{"arch": "mlp_mixer", "model": "masked image model", "dataset": "drawn small creatures on textured ground", "train_examples": 203450, "image_size": 40, "crop_scale_min": 0.8, "horizontal_flip": true, "translate": 0.06, "method": "simmim", "mask_ratio": 0.75, "loss": "l1", "norm": "layernorm", "norm_position": "pre", "activation": "swiglu", "mlp_ratio": 2, "layer_scale_init": 0.1, "parallel_block": false, "inner_norm": false, "moe": "top_k", "num_experts": 8, "moe_every": 2, "expert_mlp_ratio": 1, "experts_per_token": 2, "shared_expert": true, "patch_size": [8, 8], "conv_stem": true, "layers": 12, "width": 192, "residual_init": "none", "optimizer": "muon", "muon_scale": "original", "lr": 0.022, "momentum": 0.9, "nesterov": true, "orthogonalizer": "newton_schulz_5", "adamw_lr_other_params": 0.0017, "grad_clip": 3.0, "ema_decay": 0.995, "steps": 23900, "batch_size": 64, "epochs": 7.5, "lr_schedule": "linear", "final_lr_fraction": 0.1, "warmup_steps": 470, "weight_decay": 0.02, "adamw_weight_decay_other_params": 0.05}
Rows from expert 1 of block 7, named by matrix and row number. Rows with one number belong to one neuron. Each number is 500 + 40 x the weight over its row's rms, rounded and kept within 0 to 999. All counts start at 0. Numbers have three digits each. After the name is the row's rms in percent of the matrix's.
# gate: expert gate (model.blocks.7.mlp.gate, 8x192x192), inputs 0-191
# up: expert up (model.blocks.7.mlp.up, 8x192x192), inputs 0-191
# down: expert down (model.blocks.7.mlp.down, 8x192x192, transposed), outputs 0-191
gate.111 095:523459407547524492486603493493481461505531517529485459505488485502521539468478480410511573454533529509446456594524510515481429515555514527486493572555505531562481467518514506551545524505500502509509512486447514456553530461506464539488519531487459559509468499543465504527511464551507496556572516471527540480497523437495530439515527465448584445542438454538451477540479409577476562433553481501538477525497423537496555517445498515407532622423489516480515570428494484540462496461511453527441533484541572494512480527531482500461526444491527504492544462488461510518410490481529452474
up.111 091:520436450570528533491579488475474571465551543622561499528546405489461484529421448451490488444486554528535480575543508531452462506552468540518514501544480539456466511460513522544500512481510523485500513460478457453493490451476426507559536494474463482559466520574530467516501459538497475576535522524544521508506499446508471511528508572457581422495518491536451448538546457528510464500496462487581525513474453472511539555492442514464535640434517523496493543432501486540518450486505494495467455502515519485517420555528470546523552459469469569483492495479515533537527484482412472464
down.111 092:517534414529507519521535465534479498502455498491465494549534520508482503426510503457428503504488471479488521510531474488471486524525483508516499540552473500527469502491472462469381426563499514509471512492496532478458472525496459459491489474559497419448502470489568446574409489494469474476496602515534518501383485492469466505478498580539550453389525504505575418449535541505479499456458547432473434445561531448438440502579483521497482550501435439552489492489581467504520513499498439513482513502471590490441568509503505447559538562459503478537458500515534453531540524497455462499
gate.112 103:489476526501530425538584529501447417437511502503418474472507460508449511536456514428486588484439514528526533538488502447424430539542466570496487520509586425445559441477457455499502417582567508527521538479495487507441532545528468536494463500485519541487489466548495494421463535530492501466484495487486477499451472512505553461521558440523492493546493506499550529532504525462502424567513496508569568548507497487524486580561548459598516423511515472503461419494491489560454532539519556477433511530555539470486474472505465501564516504545475508521470542508483470448536474588516519497
up.112 099:480507460522437486529476476530471502525508551492506496489529433494550503556417476473488593494513489473542491528521547520555491500473562440483526461512477426599473484450514536515467504503448626505477510470508460492474618438531407562546525472419527486548554504459491453540464570435506536476498491452480508540506455503491556485545530518417477503493497562564533444497531542489510451553548524471508476498438478473553505483530465459490483539405476571518523507495516459507473511572532520533527467451560478521511508553532503522491479563470553445482424504546530496528519479449492560589
down.112 099:541446579457533480529442499530493449462513499517541530540448521510508496434493525495542507504492540537527456469500552466511574530501450469438491462506497518433471503515587502367459537501496613546548512502535491520532470505536471506429493489501568465571528437499469513532475512377516480528497521460492467494467483503533531541475516471476535434487493422481452557531534477534531489502495505522468478559437494548541448450475429472497512572460483476545595516522489439510445515499450506598530587501485411558465460499443503413540496460524530497465506484520524534518512503448487486451
gate.113 103:494474567484485532539539512473530489506506510613512482401511520467507473543524438529511522559561451463469535492529523506432489497541554452525534510538496498612513543507531458572414509551486478534483446481531444517452533513532495441534558492500471498541482498487507498538509503500483520470495395486509510457505492535473541538534520478424482463479497525543379499503509583546580578467476505450526487479478537466494473459389537532501512492474520520525514614515452449494504469494506543524499506455426509507443514483490511505533525507478423580633481473515490488505529448454546481472
up.113 103:507513452394545540405449459434498440504453514533518543507475496448551505535509455436438471447543538521503480494483500532620510498507505543429487506486507481454483486521601442479539511425575495459500508445495530538518448501427441455552507447532489519499475466484549426461494481520477534551521555488516497503457498481544435543452560491401511465527459474435590435519468529518478495483607422522492476507466469595470510522543494560477495447565547487489486532499498518472544544521480505572511459513478496511461489504494511557492498507463496496472516529509486546470519451506455506584
down.113 102:453551539591472447495485496494523443487448498535487451560526474557458474575501505542530502494447518379467524472568530491492497514447523511488484526470542535560514499489538493523592439511503400477519505493388495498467554494524551480524556523398491477499514515534459472537454496563545492502493531475435489491513607551493522474519503476553468494494497534507489437519531532443480510459374542423481467473618509531501482545485479493461495557497447588475474499532505558499473489503414533529438516472494488472526500513484511500538496469485510552506388483527517453515502525468513469479
gate.114 113:473526539498487537519525520511505524465495490496478453456568516517440550522532493498497451439496484572521432498544483450525472486618522488467436572567495461535539509528501491425451519496518468522556485484478520468555562457538414579490472501473544519458524493481568516504551513533548520583497573457478428448498532486525494454481573424557472491535468416482444432548465534498453493509528461461481474542506513460467467492485537562493471454523509503546494526578508481469507458536529453646540479540521475500487489501516465482468466496540479518496449527534363522515537511520514505571
up.114 105:493545553483519513520563493537480511464524496473451534506447461509546534491462477499483530479492517497515531466448567532435460454390483504475511451439543487460512459493431495556569512550479547573483570473496457504496489535456615381515520444558465497539541430494440456511492474523505505454516409483470549574524533487503415518462457483458519541518516491504570511487520488514475487499512583545507502505474582487503533462591445509503466510451526557494477559503532476481493516473582506399488570471497443470528514507526520465552481477518560495479508453473607469481507519480562467509
down.114 114:478461519489508529474517484491462456432500502543375500472478490518569459481516503507456501497522489546485488457485514415469565503489499488539478540563528512433508501486565519428418523553504465478555503503583507480548562548509565501493416511507454503595413551491569500514414511555464512463503472578495477500499485533522517491523501475555448520571518541510503479536511445505447492535513536498416523534487492445457459472491474543419607483550432580474504573563477484530553474502504464396537532474536500560503555480476478508470509465439557532455495510495440499503495507531530517505
gate.115 107:481484471489509547520457520532430408465457551506559488493454457529487463481536523497475536450465542472430589509474506553493496467479517459492442504492457538467570502489562571535495534558478481472403521454463531567490515530603522486502465523529524540475490474546430472595420446429436402538495478491467522501475495589506512516474480473568467496487466566515529569456557534506518516492522500516503520459488500499561583499514507516468484529569494482452485536565512528527533421518447461491499581498454548504498497448475518546477465558549494510436555517427480452507469513461474536547
up.115 106:527531512516543401490581508498544615475496463451455517472487532433543481547482530509472477565536479525581452503538471434496494513523450516494510500509525440538465484516498385455506457449553525523594466478484513501497478464501429482511533425433475479501468564437486519506528500578536551451459462505564470458552507434491561516515559571522498487479526450484472442558480502524479473503508537487506466528534466484481484493512488517538490448397561541588512455443499503543436548503515529492548461514538508456506470489470508483545459443487471527548425539528514552528516440516595523469
down.115 099:539536559515506503511470542518561490510470500502516494558410477512525514527490493493449484500493513503477561514498590509471482466463527536499481537448473505464437503494553429481514548488495536557554485498455499452532515615437529510493533486470583465508425517520534499540571500467432463396503559434523453502504439526487517559542565495511486459473496509478485508476388525487494489498403489566480489603498509534534532520420536514502509574442468560500488475561452457491518547502518461437448517470388504444540506526531397514563444516484537516536440499457498470497486498465507508487
gate.116 108:542498542474492417487512482455464521474565516441587494533490433443498501501500456492512537499465505503526588493487482532525531460568483480465513466586516565480505515523529499536509519523469437444490471521511532525540536496496559385495526465585476517523554517469479459482438467518482486486535510494465526535482521466497462559538459488492444503458467491542447475498562595482516470520442471562549515496478447520510473489578489466504524483497530553514508538496468505459463452497439518490515539516482447551493427475330489534493469571475484499527554445506402457552505455574530578563
up.116 108:470501472505500539491444552542547444538536492608463544462457575538474534526476438550507444490530504507443469503481536509446473491482487493509472509402476484514457493532438492459513479386513570527480521535502498499446487596510401627449478501449492502484485489500499519509557507457485556535474518538497447488493527492411454446485492486439531481581588473469542461498502485497517526486495453511431501541480536573462507535470502509478449517528476546474472502469515527521483517482554496495491527485526543383535549477574512516491506503497523475461489567475564548409490570420530492483
down.116 109:572421486565480502506566493429491499512492495497460491529617537525539457514487497500532513499454487516456482548537503501479452492499560491507499407542482492444509497511565541596520485537497470503381509500520510505502418444484522498507542502471514491532499516496483514478465535568459489455503459464520458496527440529531499507501491545539519471430548498523539511517486483601483493550574487458476500472491554490511518489451515459551448489513589452461554416502493443483498520500440428543533526448547480596404495494521580573502518525484459382538516489517499417550514495481447463515
gate.117 105:586471540506521517459521493470488456497546503474450556449528496543432559537497492524522528526479474532437469462473483536450541527500512457453434558493501482506534518529426429484498518501510499519439498525547521454468545469462500507474502444533570604482513529510497340425452502504533516501496472557502504503465484441509412515475534488509483458587454505487532404461490480499553540528454511475497533571439491521442472514530515542551460516456529448475577475499515546514449491520586527593433452531517507476532505497509468549534512517520479493486523483414474548554552466447469433545
up.117 106:480526506489457562478423476461484497432504489490572513465559530527463480541456494543542525559503465504577480482512556504576519491537466465441516630580539500514521515473572506507550458517499423515471508488459460513493466427476505539526462466512480450563527490519516498505470410469552501522498477505525494514499529425487469533501592474543455464543421555527570483524512468486500539530507494478517491561450529463434508506545559550508507556457527521540498528477526518489542446474530432496469528528532545526493421449483422457421511483471423413476423524496465519573534506513530419513
down.117 108:497558445489498498466571532552525491487606501431500511514560514545476562452491500532508509497438512456461470490536455517449469509583492562421472520464475562446522500493545534457536543563498543629473496499466489440523504508539410605528509491509501536489525451505473473525519427372469528513505510509535453506499449597468486499518530533533536464483508520478487498462497520464442514459566453529502529523521516486549514462482494470500408483510591459486497515549515550484565541505422510514436532512470497455461499505489449526446441472578489469489558504501461476474457486515529531571
gate.118 104:509590447514552463520511527493517485467464477508485493526538485452480517463507456473515533502481401531491512474584526504517534562490534437480486517504450508521486509515465556534466590490483481462492586509584457438474521517497537454392515472542433484488503508477492547424479431574474547468532468496514479527529498497518499474550571507516521459649510456487525461434468454476498539521517426534443475546450521509408446465508487559444525539461563523505584540512446532461478465463519585466447506455473454552483509499519512524556496513529520498522501556432478544511454472563512477493
up.118 099:535418519494419502467477467518530497495463458477463485546528542534529519452461473481543503486588524463557510469440560480471415578553439570498497470490525503505522472497485431448538446531482523485490463476480497525542554479541480528520417529506530518474506427481472509484464586410521500531488478547481541528570480492469485521508486507489492571379487539472500456617513463519507494575455484541537505460458489501530568439508549456510543519494418499467460541461527550516548552433455452469497450519526551541515499507482516566393494517496503518495546492545519523494579564477506459535
down.118 107:514472473486555473497487563472550435493495499500529523533490518504471557494510505478490499505496471513516620514544543535495584517516523413528446387513508595486557501519552466521496530545491479487483509496483496430453513438500452506529517471547376542517536488526474474540514544513420470504497463490423476502533447374470509500589430487445546505561532401483459470517544480534468494576494474460523524481483457555510468505518477505516458483577498514469469557488427524472488585499533499455461508484503544512450510469456521476511454511491562517429506490611502492558482504493476545503
gate.119 084:470516525459519528525554484550560497597481450459506480435536493454551528492488496524500578579581464451494541492556516487528491463510499502517515499515510484502477488454505461448440516532488586503446553552509458503447450537474548497500482454473530544557588502418458587489518512484528522487519409460539557608464445539608530506519522482517474486456472453501517452424515425475465470568512482534565514470533493474460545541527526447530446519481480569480543498584495462521502511547462488534505417509556464524511484504499495524490463517537457461508431460467525424551472518520511465556
up.119 098:463502444458512443512480546509479553541512548459451469478475452520477556480460477429468425520460520552487507554519469522548510563479496484609471473530455514459588536525447472548479467440485522475540504594518476463505546526521579506520461473523510535535480493502448536488483525490529556462470524492514533425483493528524516498491571585516504482491568471429474528495527406458439504490517443470514508508543514518483445527513516544530497521523490554502530396547453460441533484443533476490547554425499483481502529432445502533500582625436537492466491486545469512438554457484544461544
down.119 094:526503561493474458438628497543462451560497494434459478501411517570470501508470502483511495502464510503452476468479519513494481546475512477466495447481518481572489498474528465489604494508503435496473509500577486506422504515518497551430507545562528488476483495504520494465527499541511496491496516535549566505529500458538426487536541540460484428532508543519478429603548470460484512561487453429560532497453535498573387442540411492552517573497560489485494531540459552513455534496473503477577587495535493536442504486549521512444526500480489477420484485534485577480516480456458453520
gate.120 112:455432481511491500519494565502470479467554493464527476475540499539498467576486553469480460476539522557409511496482488563481499496506539451471472546495578522468510499515451566445515469520501520513509512521505531438508501486528508512470543542502439650505525529510478526520482465442493508528480478572520459525421446513481534488454550529469516546620463347522506483466441504463428458558516458517478500507514520507439545494501468502516564524523575529508446505446476535544517565503519489524555461530611535472575479502500399565517480513505504526469451467492470485494420501508510489469
up.120 112:453505577552497549497489541446501521536470491527470527510512504492455498482491486482567436501529518477466473506444519550510477567527478490538486514489541513432543410488499502438470509459526482496412535526529522497439491455487454527475475590532457600496452518492471510491541518462509505576529476576499494487427434506513535459470486506524494542476421407501551454439429592468493523552494525499509504519416492543506547499505500490508525456507523480505498486492478520498499592505490575526523469534572436442475527498458425668494528525537452493426460504495516483544447521444535464464
down.120 111:491472566538485510495491542531541507428488499436460507556513512469521463528505504492542491501486463440372550548422565444547523440516415522459522522485467479534455501487491504501484544457500511470493499498436506496497545538595510485499488466516470541488515535512442447483562572508473512572498462573519496498462368459498548479472473519497530594507497438495493517494482565533459498560499496469513472561535514483534543520504495479496531451494592436494516519537497452506486468500573569567598475515434474473473447497549518443528531516475417466478487509557477488452468552504492389510